config.toml
arch = "vit"
model = "self-supervised image encoder"
dataset = "rendered roads seen from a driver's seat, with toy cars, trees and houses"
train_examples = 72500
image_size = 32
crop_scale_min = 0.3
horizontal_flip = true
color_jitter = 0.6
method = "simclr"
norm = "rmsnorm"
norm_position = "pre"
activation = "squared_relu"
mlp_ratio = 3
head_dim = 48
fused_qkv = false
bias = "all"
qk_norm = false
layer_scale_init = 1.0
parallel_block = false
inner_norm = false
patch_size = [4, 4]
conv_stem = false
layers = 8
width = 256
positions = "conv"
pooling = "class_token"
projector_hidden = 512
projector_out = 256
projector_hidden_layers = 1
temperature = 0.1
init = "torch_default"
residual_init = "none"
optimizer = "soap"
beta2 = 0.999
lr = 0.0014
beta1 = 0.95
shampoo_beta = 0.999
eps = 1e-08
precondition_frequency = 10
max_precond_dim = 1536
one_sided = true
adamw_lr_other_params = 0.0025
steps = 23300
batch_size = 256
epochs = 82.3
lr_schedule = "linear"
final_lr_fraction = 0.1
warmup_steps = 1160
weight_decay = 0.2
adamw_weight_decay_other_params = 0
Rows from block 5, named by matrix and row number. Rows with one number belong to one neuron. Each number is 500 + 40 x the weight over its row's rms, rounded and kept within 0 to 999. All counts start at 0. Numbers have three digits each. After the name is the row's rms in percent of the matrix's.
# fc1: MLP up (model.blocks.5.mlp.fc1.weight, 768x256), inputs 0-85
# fc2: MLP down (model.blocks.5.mlp.fc2.weight, 256x768, transposed), outputs 0-85
fc1.280 103:580499507443529513466480475573527525463429510501527466490458474498495451541484459506466451550577507485496554501460525477497541494429435476477421504479537432522514530520469538463509555465497499528495510501466429512518559547516514488521506462464491382524392569
fc2.280 106:492528450500559477516504499460487461461494422527469445494493437548525443565543531482511489474511512485486467460486507545505470552442553401561469498509447545468497446460519522481458568600525506452564454467495532547503528599483481420564577460440500457451495504
fc1.281 105:562446479479557527549509499495539503511505495451536520525388510422448448476459504488558485510560501458454499439417489508380523420520484561434513490503535550495532509508562557475457511522502495526502552447467505513514537524464479462525461455431561505512494463
fc2.281 101:531491483575467553457572469557480445480520537406431490462565502523562567475526512475489526485533488493476461482459512590539405487460511498489461450524500510456459506521514492494449502493450521540465451507477523486520477465516552469501515500489451507516471526
fc1.282 097:551504499454472434484529462510512458506493537467480567496534469521448478444484473435523542465520533545474540541522424555473530542475509530508444481496588515500545540535512613559577415505520515461490470534471560497518510529469510536463460535421463459451519484
fc2.282 104:492555550495507515501539477535503497532542497475529555471436529485508464494484464505468492555449506503426462511444523436436526486442449492480522463517442563523459508506492448449489497577450512615458549475493496482568481456450452507461465493456560487556521513
fc1.283 092:485457528484557527485508514482557535497493536502523510486494492464521515539429544561487423529461523548520491522523488466511455521587547496544498542498505492514458519456461485486475483430505515556526505558410520442551445488466475613500518511449499510432534494
fc2.283 099:492486539505519464478513455506513515533485545579502517512490466558456455450508467480551525543459442493542469486516558549516499464429557512549449530510516502473585540446497466510489496562522477439491510497493457529527525481456473446516572505436483471517544531
fc1.284 114:425495488497544458489565432511577505467550554487579526477436515498452467476451492474551442524517535518560487466555496572461502512524441472529476594558511521524485551525602510554504564440451501526538531487488443485512557489518488484579531485491522511576542508
fc2.284 099:489491455546432498567462531496470527510474474503484472506421520460550562542533540485496492459495520490505479456421428441472438510534501464512501485448522508513586517589517505460454560506497553455465516556554536534495518527446447445466470445537477526506451528
fc1.285 097:577471462498534546464537507554484510426482494469548493475463452389553555493452486513511479474552570555477499535463527556504530448587513461512511464459587534485436528507437564492490479416600456564480494451535487463485495475517471479476556464505489494485469466
fc2.285 099:455540503557571438506507478442490550525462481475519499513565576519453447426533505499521475547501464559445427576458534528459524519522443508488579541520569544427546498483543468516457508508510521497442505478478411490524457559514543499513490489440525435483518509
fc1.286 091:458546548483514507521504516485435526518488453535475478550502419412509488479536442535473459494531546532509463475467514495475565521535444441497557529513551451476507500492478527517551484512537471530519520452452455477595458520504475440517527556469495551480482466
fc2.286 097:612521483488443472535566506565465527496466581504578538471598506528486541494527499515482525517473498456556584520493469437523436526488540459465468540505468489485526514543481499489508491484480518462476464546471537473545595562497479520415562468451527437445470481
fc1.287 098:514431515485525446493470508483504451536542532468489449474491551574415456501498527523518455483471559476506488514464483526493506530480463540450474455425487535500493520507432519524477502527534525519517506461453456613521479538520510541545481472396505428464511467
fc2.287 094:505513520531519555505495498506521501478495401479529515482461504493527516571570498508476571472510459481505476536478491471447497464553570387527476480484487516481466554466524495477501528548507489526423450481477558505545474456506542537543478483516519489464489547
fc1.288 117:548469524475559469450474497460482476463457524501496436510442530507443432516496450422506509566507514461503444486478460498511459468445517573581513536522517525513567548518544505535487557508546514467448585565528430503572546469526520498517495510442539463607462477
fc2.288 102:470461390528582573513479492437530462526520427499492507559442428438449518503458457507468437487435500496467505568497488514590491543486518463462466477521503501522498465484494477481500444531481501483555450475501535526501533533480479521505495445481545464488461526
fc1.289 106:495527530547527524483440412463542441519570495530512535552537451515582508467536539492498515499406525529526490447551526448513489509548467474475510461523539474464581554491498545473535406425524485526473500490515481541512470521490496381511499498526471511505507478
fc2.289 111:528441445481463468605526471626493497530563509516482492470514494486553552458541570576501491462531566504510526439579487497515514529476526525452477503502517516508531471478524461461499525499461484438477536500518500550494506510543446529533541553463488436536467517
fc1.290 089:525553552500526528474546480477489505560488489621500459466504510426460441477463498471485506513553548434491461514471508533537483499550522471535500555500518466473513476448523470567540549575501534468506524512548411609506516521564430504537546536481480475526527525
fc2.290 089:490516500402441467527398534529505482473478568602461516554556496547480531572493470527546563549498473519408523478505474504483496511504566444414526493510534424424494442525527515489526487430480416477476468482490523476497485402451497516483513462446364506518467428
fc1.291 103:426466516513477555496512535504577535489486582500492508555472467540524455537489494473487514505493556456469476504535542447527574457447524477522442412571510502526495556531529487537521456500519561478511467433533430540463547491513522483509499557444518530392578475
fc2.291 109:526498502506482413515553505478472511489483486517502479419550533496487566514512502549498532533581426499552542470497478516461521514592497524508449520456510592490537504469530453453509428530531480501488524521409519535431519519505471496504426417442514444485479454
fc1.292 104:525538462439597505514482504446567511510535460518431550439495503500443480494499513490543506522540509490482486529532497568522540486536518542469442471537535466573454546490426513450452508519501539491551503482561498498557519501456470493428485491428557560561527534
fc2.292 109:494498508542463526532498492549525483587529460462548487480447513497486517518589529495545531488531478515534537550458534468416469482472493497494451553531424524459509509532549509447516422444576518522458523576513525483523464471506521502418613535523533530468493535
fc1.293 096:592469512436441559503481505566478491497514503524512530518553499488482453589489441520528550524516469514516546555506560486433494473453537513505499526518496505477483483524513533479481447517565502614480499453457529529523539502473520529476482514523606456482486496
fc2.293 101:539523524611506544474518569432521457457527513504544529483483505536494481466511519485531473497491494415409509453472476458568470622578439505547500474424550547539516573496512466497494516551516556509515467505571468474476509551497439505514536556542459557548451522
fc1.294 087:522509496555612453481488470422520459499503442507522578510571435523454517538528494521496498438428466519515422441511507490484532512522425510487474458501506560557560443445519534456473554486550603522528491480474510506483489530510519536479584575565499580495510517
fc2.294 092:500481538495487554541504508566527501533434560515515488436507455493535469475609475474521535517530460489519529502567537464546465568459544521595435471507441482518484612460496551526523442491518467538564524486513488491492529455448525442457497506527465420468467489
fc1.295 097:530536509563524456489556520466508490558475443496460519444562416537515510500575453511527455467490458554453499561516453478565506499483486439448540580510457464495521489484498552493594499480463494488464486577529470496550450486515562513465443531420509479556482465
fc2.295 102:519474511495443540532486506479487507623470395482480478494512518525526475513450531489493474498466520489485568556509532544481533451429518462535493483480503524458479526488523451515447505467506535474596419393466546524461512549487465534527482493533441479482525514
fc1.296 092:532528503504559492547515496530509520450498546480560448506494507544476478551464532525453561435491489504462465481515519520518543490559458510468538471492407608467519604473471519500472446504407494465541563535437474513489450554467493472522449575498501461480476538
fc2.296 089:507463514429475425466518465492486494474511463514496567527522513509475518452540525474553522475449522441518472524483503519525486485458471531504552495570534551539537521489497531502476552552490490442512484477555485523488507556522496522517524470492577478550515472
fc1.297 098:534525500479504554534533572492491515495470510517602430488431429440504490469381546492530525458505501468486538476500488468466517583524500484478431452487551563484497563392527556470558459481480459555442498462518488515450460416425446550419502549513474509519477442
fc2.297 094:502523507589529487475569496484509485531418405518512457496596514487522509567493553439483479488419454489499498492555530443538566484550485513519489514523528446483497555522495579531510458534562518500496523531542518536503508432524427472514469525536520541429556544
fc1.298 094:510432462524433503503429481495529434473590461451452466504576445517531519478491497460544426394529485528505541516459541497530480541506468463486493547522498447508393483520510556494510512624523497517444502529470476483545487500506501468455479474411443446518540531
fc2.298 103:487546542404519388486455445509479525444448502557526475475507480467534488498469458543470538495529507471494504488517455429417516441512500483509528537489487498527525477564505448485539481463479501431520493513566542510500467518494513489563492480528550545467495481
fc1.299 078:498437479463503421537491469490517530492524485456506548477479397472438527575473534512556475459524468496493469522502482457460460403519510513507522443456530484544563448493507461542506526481468528561503475575535438544475506512557486470478506482502500528474574529
fc2.299 089:533475550583589560562485546517511476458443509570417521492498538535478493513460464479521472505489540457499509545469500610474544468511505462475435563534580455548502548512582565574497437482488502488455562471482562465406534495477506504501538538546501473543470499
fc1.300 106:538475495518478519566502567460509526439453570513490499492440466548516539497485487530504507453602454509530497534496510517458533509474544522527402452471493499454506476622537556505549496594533478466548512523528527471495520435477461528467500500454418543534494475
fc2.300 094:458532515527566471550456544510530530477451432507572461504471503505528478466568515517472506493430478536509528472574448484486540553540511490525532525453538523438497489527480508503574506470532545470436501506417469466490513577514495506460464549595553503512581547
fc1.301 083:484461462438506530478586534516519522525544461509511532489399439502493517449419531549447490554461422499452486537461507503543458496552491536468557527540542441551554577580418502522536519503471479530545506511493571509511454436557574502479392504490367559425481447
fc2.301 086:552578554543556514464532541596498508518496540494490539495482578458450475479448489508564535466487524516533507550537492513426542537420546500462468440481461510452499466502501568521540505473456570477492431488510490445530489523493510525557468437469522470435553498
fc1.302 121:451506508562498478526533602520473490498529454499455468518548490507529550490540572513533497429514464479501471537438485561511485503484495470543484516519435485432444461596510530487476538531524453505464493526477468516545463489476512530520532471501452523493501449
fc2.302 109:472488534505500495420553450421543513544534519495497503433443538544507431505517486565529534635525517444467499497561477503569573497568480558498434507508596503558559507432510485478399467503530553432576554494566509503472540540446485496456454494478488502507492510
fc1.303 091:503477527519425425563462450508480546551529534531454480487525506441534519459473424559542478540433520516481509426484503444463498553481513423518458512509476521459403530528514491489590494417528517500485491505499447521514471489503482521566487489546480527426490482
fc2.303 087:493557502434475515490485547529448505498447521506516531514534463518485478468521562489504442516567521503472505552475482390528494550559501494555465469448557478541485489480542515458477458575609511505423464525459440488492521597517489521473493468473423497453572471
fc1.304 110:534421439488561534511478525410555509511539511482524481544529541469491544526508464452403464481488525467543472583493513522503503517503425473473543490536443469544470517526413511584479509413481448526575497471492506564509460536457510460513493481472423557509492455
fc2.304 096:413483485443479511437514503474474483468480510563547521459483446462487455551550534479549620558534428493500463425560544514482553491477506488525494584478488447540465545536494512445467534565495521464459481534493498494541504463601542526529485487517541530491512512
fc1.305 092:532537493461535530507466440563499498518536410556506473468518524484456503439452434492517429534454514556509455478490459523564469470441536471495565493515480511471489505585600505532554501598494536499479544524509488512502530526489559426507525522500535494559515571
fc2.305 090:462442508557569537433554552509523463517550534485516540463440415513476448504493499577472508502525507535503490461502474527514533468531509473405495528447455523469496445411430480578476495460490514493507434447537417548574463486501446445519492468481488511494483511
fc1.306 098:514522512522479477530481514481551490532572458434509549567431512482553605437496525436490458517432433468559543526482483525419555468455476491443490473498470481565509502452533574477525504518433502540524482467559488565511473444474503483458431425499549421472560510
fc2.306 105:514497574472522489463569372474504472508491504454476455467542486482463472502468474527520417459557525450491502500521531497452484544514421530541495519493432498464531501514450499546480428473513599430522441516496526454494489457493543546490552484493448559502459495
fc1.307 097:502429527510520490457613449566538490573522448537503461529504560466528554551453454489477473545508534485461543545538466539504472506532527522452487487456518446476520451548508433578465523497500511483456464432549492604492496416516417483434476546502479532415531524
fc2.307 096:489488493460518478513420494465529463474515549502459501531511451519474538512527523513471523481467525506451463527437533402433568494525502519522446483506459528486529524550542530499471469417489487433487498561411491426566494464485558454442516417490450555516454484
fc1.308 095:555483502472548483477489507601579470452459450517604522513537500382510526538410505542484493541486454528490499477529482455504495536537587476534449525490520466469502482459452539502449434486482546499427532413520473498465469577496477490480473425520447510493514505
fc2.308 095:481450471520499477599406498453402461500521566466529547612586459506589491500524508539527496515537486531523522480518498415532506507543493565524499488440515479447515555492486517420437481537424475454508524601473538521513455437490522490489532517502467425485517517
fc1.309 105:495467486586510477507455506548527488499529447421548542514451433514532536476510411506488432499492436538516469563515537481474592512487490526498597508441558545532522496489466428527459425446502514511492594485436525513571502477492475435500477568489522512537503534
fc2.309 106:532497532497436496505525524503536519514548401439483526529529542520511516472509551498423479499536471530459498469477503551450415538447459493430493517479509476486538532444479515477553461482550521499583526453486483480511418522485531568487528549439550531521466516
fc1.310 092:533565462494558492518508479549567526568537481501492523454494512510503598504558468477518471502502476449509478527490562449531432397562499509504469524521564466498481509471449487535476453512471541502555501527458468501486460504435435518465534494521529575553506425
fc2.310 098:483459551503503461481450489451414544469512524473474448532532436529560469525468462542467500480573514523469497548515518517452467466442467493542526515504428472480481533505470523391549518492543529516449555535481524514487501515572518526429564462432478524524487564
fc1.311 091:517498467463479539471427527506532493500489457523488486484500485454502558443482540524491486456516475489526501589526481487481511488546497388536519479450430462512471507457503474468480424410561476564478463480479500550501456529558518545460475526529479570562535419
fc2.311 096:591462501448460521557539497523438497493533391486522528511518557509525491473509453523442440505466485498512508455535506436574526506446506569522564446522532540403477502516444462441481498445493546512457463434496523503482465553449449462427511544436494477498496538
fc1.312 103:533483514485512419491492439536503482497540501528499507485504511496484499510509422522554457516465488522557492477503555460521507459508439470542488490533481528526426515492433497499544448472480500552482499457506448507486424592498572483505470520595454526437420440
fc2.312 101:465439426453526455491499527562452491573455504489541468478500455565485451508554555502455468453540535485431492528505449455474408499555504428529441595447515411495451444484593521503501479562527484549463469487454494497498570586444444495489530462483485498480619496